config = dict(
    image_size=64,
    crop_scale_min=1,
    kernel_size=3,
    learning_rate=0.0024,
    merge_dims=True,
    one_sided=False,
    adamw_lr_other_params=0.002,
    gradient_noise=0.3,
    max_steps=8600,
    epochs=2.8,
    final_lr_fraction=0.1,
)
Rows from block 3, named by matrix and row number. Rows with one number belong to one channel. Each number is 128 + 24 x the weight over its row's rms, rounded and kept within 0 to 255. All counts start at 0. After the name is the row's rms in percent of the matrix's.
# convs1: grouped (4 groups) 3x3 conv (model.blocks.3.convs.1.weight, 192x48x3x3, standardized in use), inputs within the group 0-5, a 3x3 kernel for each
# convs2: expand pointwise conv (model.blocks.3.convs.2.weight, 384x192x1x1, standardized in use, transposed), outputs 0-54
convs1.144 103 [ 86  85  69 153  88 120 123 138  79 111 145 133 106 141 155 147 168 147 150 143 124 142 137 155 120 149 172 204 152  99 124 168 111 136 174 193 134 136 147 148 141  97 127  96 128 128 131 138 163 132 132 150 139 100]
convs2.144 099 [144 153 157 147 129 138 136 149 134 135 103 133 126 140 134 149 116 142 110 112  92 138 118 117  94  82 100 109 149 122 130 126 143 156 162 102 195 169 189 129 133 132 124 160 160 121 155  89 147  72 105 152 116 119 180]
convs1.145 092 [154 130 179 118 138 118  86 175 145 116 128 155 153 137 143 119 151 135 104 110 129 167 154 101 168 129 115 150  69 112 171 141 163 152 113 131 130 146 119 139 121 138  92  91 108 117 134 109 126  96 141 165 107 149]
convs2.145 101 [130 120 159 161 122 108 133 138 147 103 153 107  97 110 134 111 141 154 154 128 124 128 115 123 117 146 145 125 152 150 106 118 156 119  56 105 114 113 140 108 137 107  96 101  86  73  88 101 186 131  65  93  83 129 110]
convs1.146 096 [ 92  86 128 121 119 124 162 165 105 117 142 123 136 140 142 160 136 105 116 154 115 146 114 140 136 139 129 106 139 156 156 117  83 142  92 139 114 118 115 117  72 154 145 139 125 161 120 135  94 148 132 108  87 177]
convs2.146 091 [116 151 120 161 101 111 133 101 131 126 123 131 116 143 106 111 132 143 110 151  86 114 110 100 138 144 140 100 104 131  87 110 111 123 143 126 145 148 136 140 153 160 104 103 106 101 155  86 100 143 164 159  90 119 182]
convs1.147 112 [103 112 145 116 117 173 165 106 130 120 101 120 125 113 128 103 165 111 112  95 128 111 141 116 150 142 136 116  98 128 152  87 161 130  88 157 137 100 126 161 154 120 106 119 122 162 148 119  85 143 126 135 138 128]
convs2.147 110 [101 122 129 142 130 157 122 129 145 127 147 153 115 161 154 123 138 136 106  85 111 108 104  94 124 147 154 134 150 142 136 116 134 100 118 106 124 127  64 114 113 111 144 133 105  91 110 127 142  96 129  76 111 122 118]
convs1.148 099 [ 87 103 158 109 114 129 134 135 114 107 102 164 109 104 105 148 154 107 152  86 136 103 130 116 112 132 143 167 148 135 113 122 131 127 169 194 118  88 108 136 182 121 106 162 125 146 140 147 111 159 109 165 101 116]
convs2.148 103 [135 152  99  73 126  84 142 128 105 148 134 143 113 179  95 122 114 129 128 145 115  87 158  98 113  96 110  97 137 116  96 143 126 121 158 127  85 126 166 107 103 110 119  76  82 171 140 102 168 116 120 118 114 106 158]
convs1.149 093 [124 164 132 149 148 142 154 147  98 116 164 143 136 131  98 144 148 119 130 102 164 157 161 114 149 115 102 178 119 117 143 156 113 134 127 152 144 105 139 127  94 116 128 129 131 145 125 122  89 132  73 115 124 127]
convs2.149 093 [124 121 141 170  97 155 149 141 159 157 105 136 145 149 129 128  95 183 104 138 112 118 111 120  87 124 148  83  88 121 155 145 123 117 112 139 120 146 135 103 120 135 125 123 122 110 133 119 114 116 198 155 133  96 123]
convs1.150 097 [119 128 102 157 138 121 126 119  99 153 176 143  97  96 147  98 150 108 126 166 158  96 121 171 114  61 133  91 114 113  85 115 149 159 131 178 109 133 134 130 130 119 100 118 137 134 150 141 174 126 161 139 155 134]
convs2.150 102 [135 114 149  76 123 135 135 114 125  93 155 172 108  74 128 183 117 108 112 108 146 177 170 134 138 136 106 114 132 136 131 118 124 142 140 116  98 123 120 129 109 161  89 102 141 105 173 116  86 129 116 154 101 124 140]
convs1.151 093 [106 128 128 167 129 128 152 119 129 138 135 126  95 149 116  78 151  78 114  97 161 157 139 148 169 126  86 115 113 100 179 122  94 120  88 152 136 123 103 140 127 145 112  85 106 100  89 112 123 153 125 129 112 104]
convs2.151 097 [ 99 113 125 102 167 118  97  76 131 127 135 127 106 134 128 117 121  77 123 119 126  99 172 125 111 102 170 138  95  90 165 122 147 114  69 123 101 111 134 127 133  76 190 119 126 166 131 147 117 138  77 103 129 127 141]
convs1.152 102 [122 117 111 173 135  76 111 114 100 131 122 127 151  98 111 112  64 141 177 129 144 118 119  97  98 153 149 144 157  89 151 118 134 117 150 160 107 117 145 139 119 178 160 114 176 137 138 147 106 158 101  97  87 132]
convs2.152 099 [107 158 131 132 107 160 197 133 159 136 153 173 151 165 110 111 104 144 118 155 134 106 145 155 129 118 137 130  97 125 111 135  97 125 150 108 100 136 158 157 122 139 162  91 128 143 149 100 151 123 121 103 157 112 145]
convs1.153 107 [107 117  87 156  79 126 164 110 126 135 142 193  95 160 143 126 135 122 112  90 102 153 106 113 154 143 123  96 105  94 117 111 115 103  81 121 134 121 145 147  96 174 148 111 151 139 123  84 135 113 128  97 125 106]
convs2.153 111 [ 96 130 125 141 216  75 132 143 138 164 135 122 151 147 120 179 154 146  99 157 136 151 134 174 117 156 148 127 117 140 120 148 158 119 156 174 139 128 120 173  79 100 107 121 155 129 145 111 118 150 167 122 111 166 122]
convs1.154 097 [ 93  98 148 131 131 106 141 134 145  98 140 108 110 112 100 190 134  78 103 109 170 163 117  79 100 185 131 178 100  72 104 116 129 124 111 152 105 118 126 131 124 126 117  94 122 131 134 137 140 114 109 151 114 165]
convs2.154 097 [125 136 158 141 155 171 124 138 143 118 143 102 103 195 137 171 137 133 138 151 141 108 108 163 133 125 142 109 147 104 149  52  81 122 115  86 120  82  60  99 119 113 150 106 117 132  98 150 103 109  45 128 108 153 137]
convs1.155 095 [138 134  88 142 124 119 148 130 120 187 180 119 124 127 142 122 169 138 145 106 135 126 131 112 139 124  90 143  85  89  69 115 154 126 121 135 109 119 146 116 163 112 129 117 118 106 122 134 139 127 105 150 101 117]
convs2.155 102 [124 145 114 158 144 155 165 156  77 105 144 101 113 105 139 171 118 130 137 143 133 143 123 124 157 160 131 111 161 148 156  93 170 126 143 129 165 107 122 135 125 135 126  97  97 143 174 108 160 128 154 168 184 132 139]
convs1.156 102 [126 120 123 142 131 122 133 136 115 111 134 124 131 127 148 160 117 151 124 122 143 147 139  89 107 113 103 134 132  99  89 106 119 132 143 157 140 115 131 126 116 144 161 132 144 143 103 126 128 129 108 117 121 113]
convs2.156 109 [ 94 130 135 113 135 120 141 137 119 157  85 124 133  97 171 146 171 143 132 126 181 130 133  94 156  95 128  82 142 143 107 137 113 132 127 145 139 121 142 180 131 156 131 143 100 165 171 111 111 101 119 133 115 140 145]
convs1.157 093 [ 77 154 128 122 107 114 113 158 119 156 117 101 139 136 108 112 123 131 169 173 150 161 114 119 131 120 147 185 193  94 115 101 132 125 131 142 157 119 146 121 122 114 172 148 161 153 119 108 140  85  91 161 150 103]
convs2.157 096 [130 102 112 135 110 104 135 125 142 143 144 146  98 119 134 150 126 173 131 127 137 150 141  99 136  92 212  81 133 161 115 137  91 146 154 143 124 141  96 164 134 136 165 121 118 165 145 122 119 112 132 124 128  83 157]
convs1.158 112 [180 144 157 120  88 120 147 142 174 104  99 143 131 132 129 133 132 143 156 131 133 113 119 148 170 171 174 180 125 162 176 144 169 150 141 129 144 126 142 135 135 111 124 151 137 114 133 138 164 160 117 131 153 116]
convs2.158 098 [132 135 131 141  90 110 105 156 119 111 122 133 118 104 122 145 128  93 152 101 135 112 127  86 115 131 128 141 118 114 143 135 144 110 134 165 135 120 151  89 121 108 134 127 120  86 112 139 139 162  97 124 114 137 139]
convs1.159 097 [174 105 153 182 129 144 136 133 153 113 110 140 106  91 160  95 109 151 158 125  96 192 132 112 131  73 129 121 174 157 135 110  88 151 147 125 118 168 116 112 114 126 135 109 108 127 129 122 133 123 133 121 116 140]
convs2.159 100 [110 124 140 128 167 160  96 100 121 140 114 110  90 185 142 128 168 159 111 127 154 143 161 178 157 124 132 134 153 152 101 165 128 116 125 149 115 129 140  67 132 136 160 141 119  78 142 113 121 111 169 150  85  94 158]
convs1.160 098 [154 136 160 125 125 121 125 166 124  82 105 104  96 121 114 162 105 121 112 116 107 117 104 151 132  98 124 125 120 137  98 157  96 116 110 145 127 113  95 126 124 141 131 112 114 134 118 124 148 147 146 148 125 112]
convs2.160 106 [169 107 132 140 109 102 132 124 101 112 121 133 103 145 154 135  78 131 146 177 131 177 130  99 131  91 114 128 153  53 116  93 124 123  92 142 107 113 145 162 159 122 129 136 126  65 154  78 148 120 129 147 125 151 104]
convs1.161 093 [112 118 134 124  79 151 155  95 119 140 141 153 123 132 145  98 130 141  86  72 118 111 142 148 160 120 154  96  79 114 148 123 122 131 112 144 108 144 151 168 170 126 123 131 128  98  85 158 134 129  85 106 129 119]
convs2.161 098 [117 121  89 187 152 119 116 145 147 100 115 103 159 146 105 154 161 154  69 140 151 114 158 166  90 107 134 124 100 113 174 108 143 123 129 148 127  98  92 106 148 105 130 146 134  95 123 127 123  97 110  98 146 118 151]
convs1.162 099 [173 121 103 155  95 124 141 118 127 113 160 132  97 121 144 108 108 156 147 120 160 151 122  89 139 119  57 117  68 130 174 126  99 152 123  72 164 123 124 152 143 140 120 157 141 147 147 117 151 145 133 143 155 160]
convs2.162 108 [142 114 108 168 130 144 105 148 100 160 112 153 140 129 101  98 131 134 119 151 185  61 131 115  76 110 132 116  76 119 125 100 147  98 123 139 130 133 119 126 118 110  92 159 117 111  97 141 115 135 101 108 136 134 141]
convs1.163 094 [129 126 127 123 163 132  87 123 131  95 120 146 118 140 108  90 138 184 112 117 124 145 144 123 148 106 124 129 139 142 122 119 150 130 144 123 131 138  91 122 114 136  84 106 124 136 106 154 113 123 112 182 158  97]
convs2.163 094 [114 107 154 113 126 116 110 107 118 122 124 103 105 104 144 132 118 144 102 148 141 124 114 126 176  90  74 114  92 119 157 133 142 133 158  97  82 134  57 120 125 166 131 104  99 157 124 128 112 114 125 147  84 165 119]
convs1.164 100 [134 124 157 157 138 150 154 131 141 159 102  98 156 163  83 118 148 105 165 145  88 132 142 163 147 133 160 100  94 140 138 148  99 150 125 111 111  99 113 132 154 119  83 134 110 132 130 180 132  95 160 115 130 105]
convs2.164 095 [115 133 137 180 172  90 123 100 135 106 119 157 138 114  86 165 148 115  99 155 126  85 117 120 152 155 139  76 124 116 106 138 143 101 206  89  99 136 140 102 155 121  93 161 158 123 145 168 169 125 109 127 136 123 114]
convs1.165 088 [113 184 119 126 113 142 143  86 132 132  69 134 170 131 106 137 119 162 152  74 122 146 111 127 104 103 111 103 139 129 116 125 116 120 114  89 156 146 152 149  90 159 106 142 121 140 107 117 125 123 119 146 112 153]
convs2.165 096 [139 126 122 112  91  96 157  88 170 181 163 139 158 103 131 141 117 134 124 111 155 105 165 120 128  98 147 122 143 122 150  99 123 105 148 124 106  97 170 135 123 104 141 155 167 122 103 157 137 139 126 137 191 141 130]
convs1.166 103 [120 120 144 132 156 140 141 147 120 141  88 124 111 109  80 118 142 126 110 126 143 146 109 118  77  94 114 128 133 101 107 142 119 115 140 117 172 125 168 101  93 143 154 175 165 142 138 113 143 133 131 130  87 109]
convs2.166 092 [133  91 100 174 129 129 137 105 170 142 112 122 174 146 113 131  81 126 131 125 121 142 131 131 131 136 171 133 102 146 146 105 135 120 131 145 141 111  99 110 104 147 142 121  87 107 139 132 156 164 123 137 134 121 138]
convs1.167 105 [103 123 119 131 134 142 110 129 141 192 136 141 135 108 154 187 133 132 139  85 135 123 131 148 127 115 133  79 106 147 134 125 124  99 140 134 117 117 116 128 131 111 105  93 117 129 149 136 164  98  75 140 119 137]
convs2.167 105 [135 104 116  97 125  87 118 134 123 102 151  89 115 105 110  95 122 152 147 121 109 132 104  91 132 128 147 123 180 113 134 159 143 142 117 132 149 134 110 146 132 104 164 139 147 153 173 121 128 121 160 137  86 118 105]
convs1.168 099 [132 135 151 111 124 117 134 106 102 112 130 173 154  96 125  98 145 166 113 132  88 118 110 141 112 110 108 113 148 190 118 128 132 124 137 129 112  99 122 116 135 122 134  99 105 120 134 133 141 145 122 122  95 102]
convs2.168 097 [141 135 124 111 183 102 167 106 124  66 144 146  97 140 126 116 175 153 148 103 173  95 164  81 123 147 140 117 126 141 111 142 128  88 119 169  83  97 143  70  96 131 162 119 123 128 117 146 162  56 132 134 107 145  94]
convs1.169 090 [111 110 137 136 151 138 147 139 129 110 166 162 131 112 150  92 107 133 142 111 164 131 177 135 130 194  81 108 138 129 139 125 100 114 172 132 139 115 112  86 123 137 118 130 104 116 104 151 118 129 115 108 154 129]
convs2.169 092 [136 147 102 156 127 118 102 138 141 114 103 161 159 126 116 135 139 100 154 111  95  61 132 147 136 142 117 109 144 157 117 116 102 119 135 137 119 130 132 103 162 155 107  94 124 119 161 103 111 139 146 152 108  98 162]
convs1.170 092 [155 173 130  82  86 116 151 153 144 131 122 134  75 167 171 126 111 133 163 109 162 138  80 148 125 139 132 202 170 115 226 116 128 134 121 105 182 140 127 123 114 144  98 133 122 131  99 110 123 145 109 137 123 153]
convs2.170 098 [153 102 132 136  94  98  86 155 127 148 138 107 144 120  93 132 154 135 108 138 158 163  87 127 108 134  87 129 134 147 115  98 153 120 161 139 143 144 136  85 135  91 142 104 135 124 127 126  90 126 116 130 123 131 157]
convs1.171 094 [107 131  97 102 115 107 165 134 144 133 137 149 102 122 121 104 117 103 101 172  97 133 106 137  96 154  82 162 136 162 127 120 155 154 138 130 129  91 116 134 145 136 149 121  97 122 158 107 103  83 134 106 148 133]
convs2.171 100 [164 107 124 131 146 115 125 121 108 135 163 127 112 102 186  93 188 154 122 105 139 121 143  59  74 152 154 162 162 106 162 144 137 130  79 133 117 111 140 128 119 105  97 149 140  86 102 148  86 161 128 147 150  98 110]
convs1.172 101 [182 154 145 147 138 127 173 145 130 118 136 124  87 142 154  96 146 153 115 157 148 118 112 141 152  91 108 132  93  91 145 155 158 139 125  88 167 106 162 145 130 112 107 122 133 148  82 140 125 122 122 107 134 123]
convs2.172 102 [137 118 125 174 134  97 118 137 142 103 124 141 123 117 117 117 119 131 111  87 208 125 152 134 202 139 138 109 132 137 128  81 160 113 112 137 104 104 118 127 160 176 139 145 139  92 158  88 156 132 155 116 133 128 101]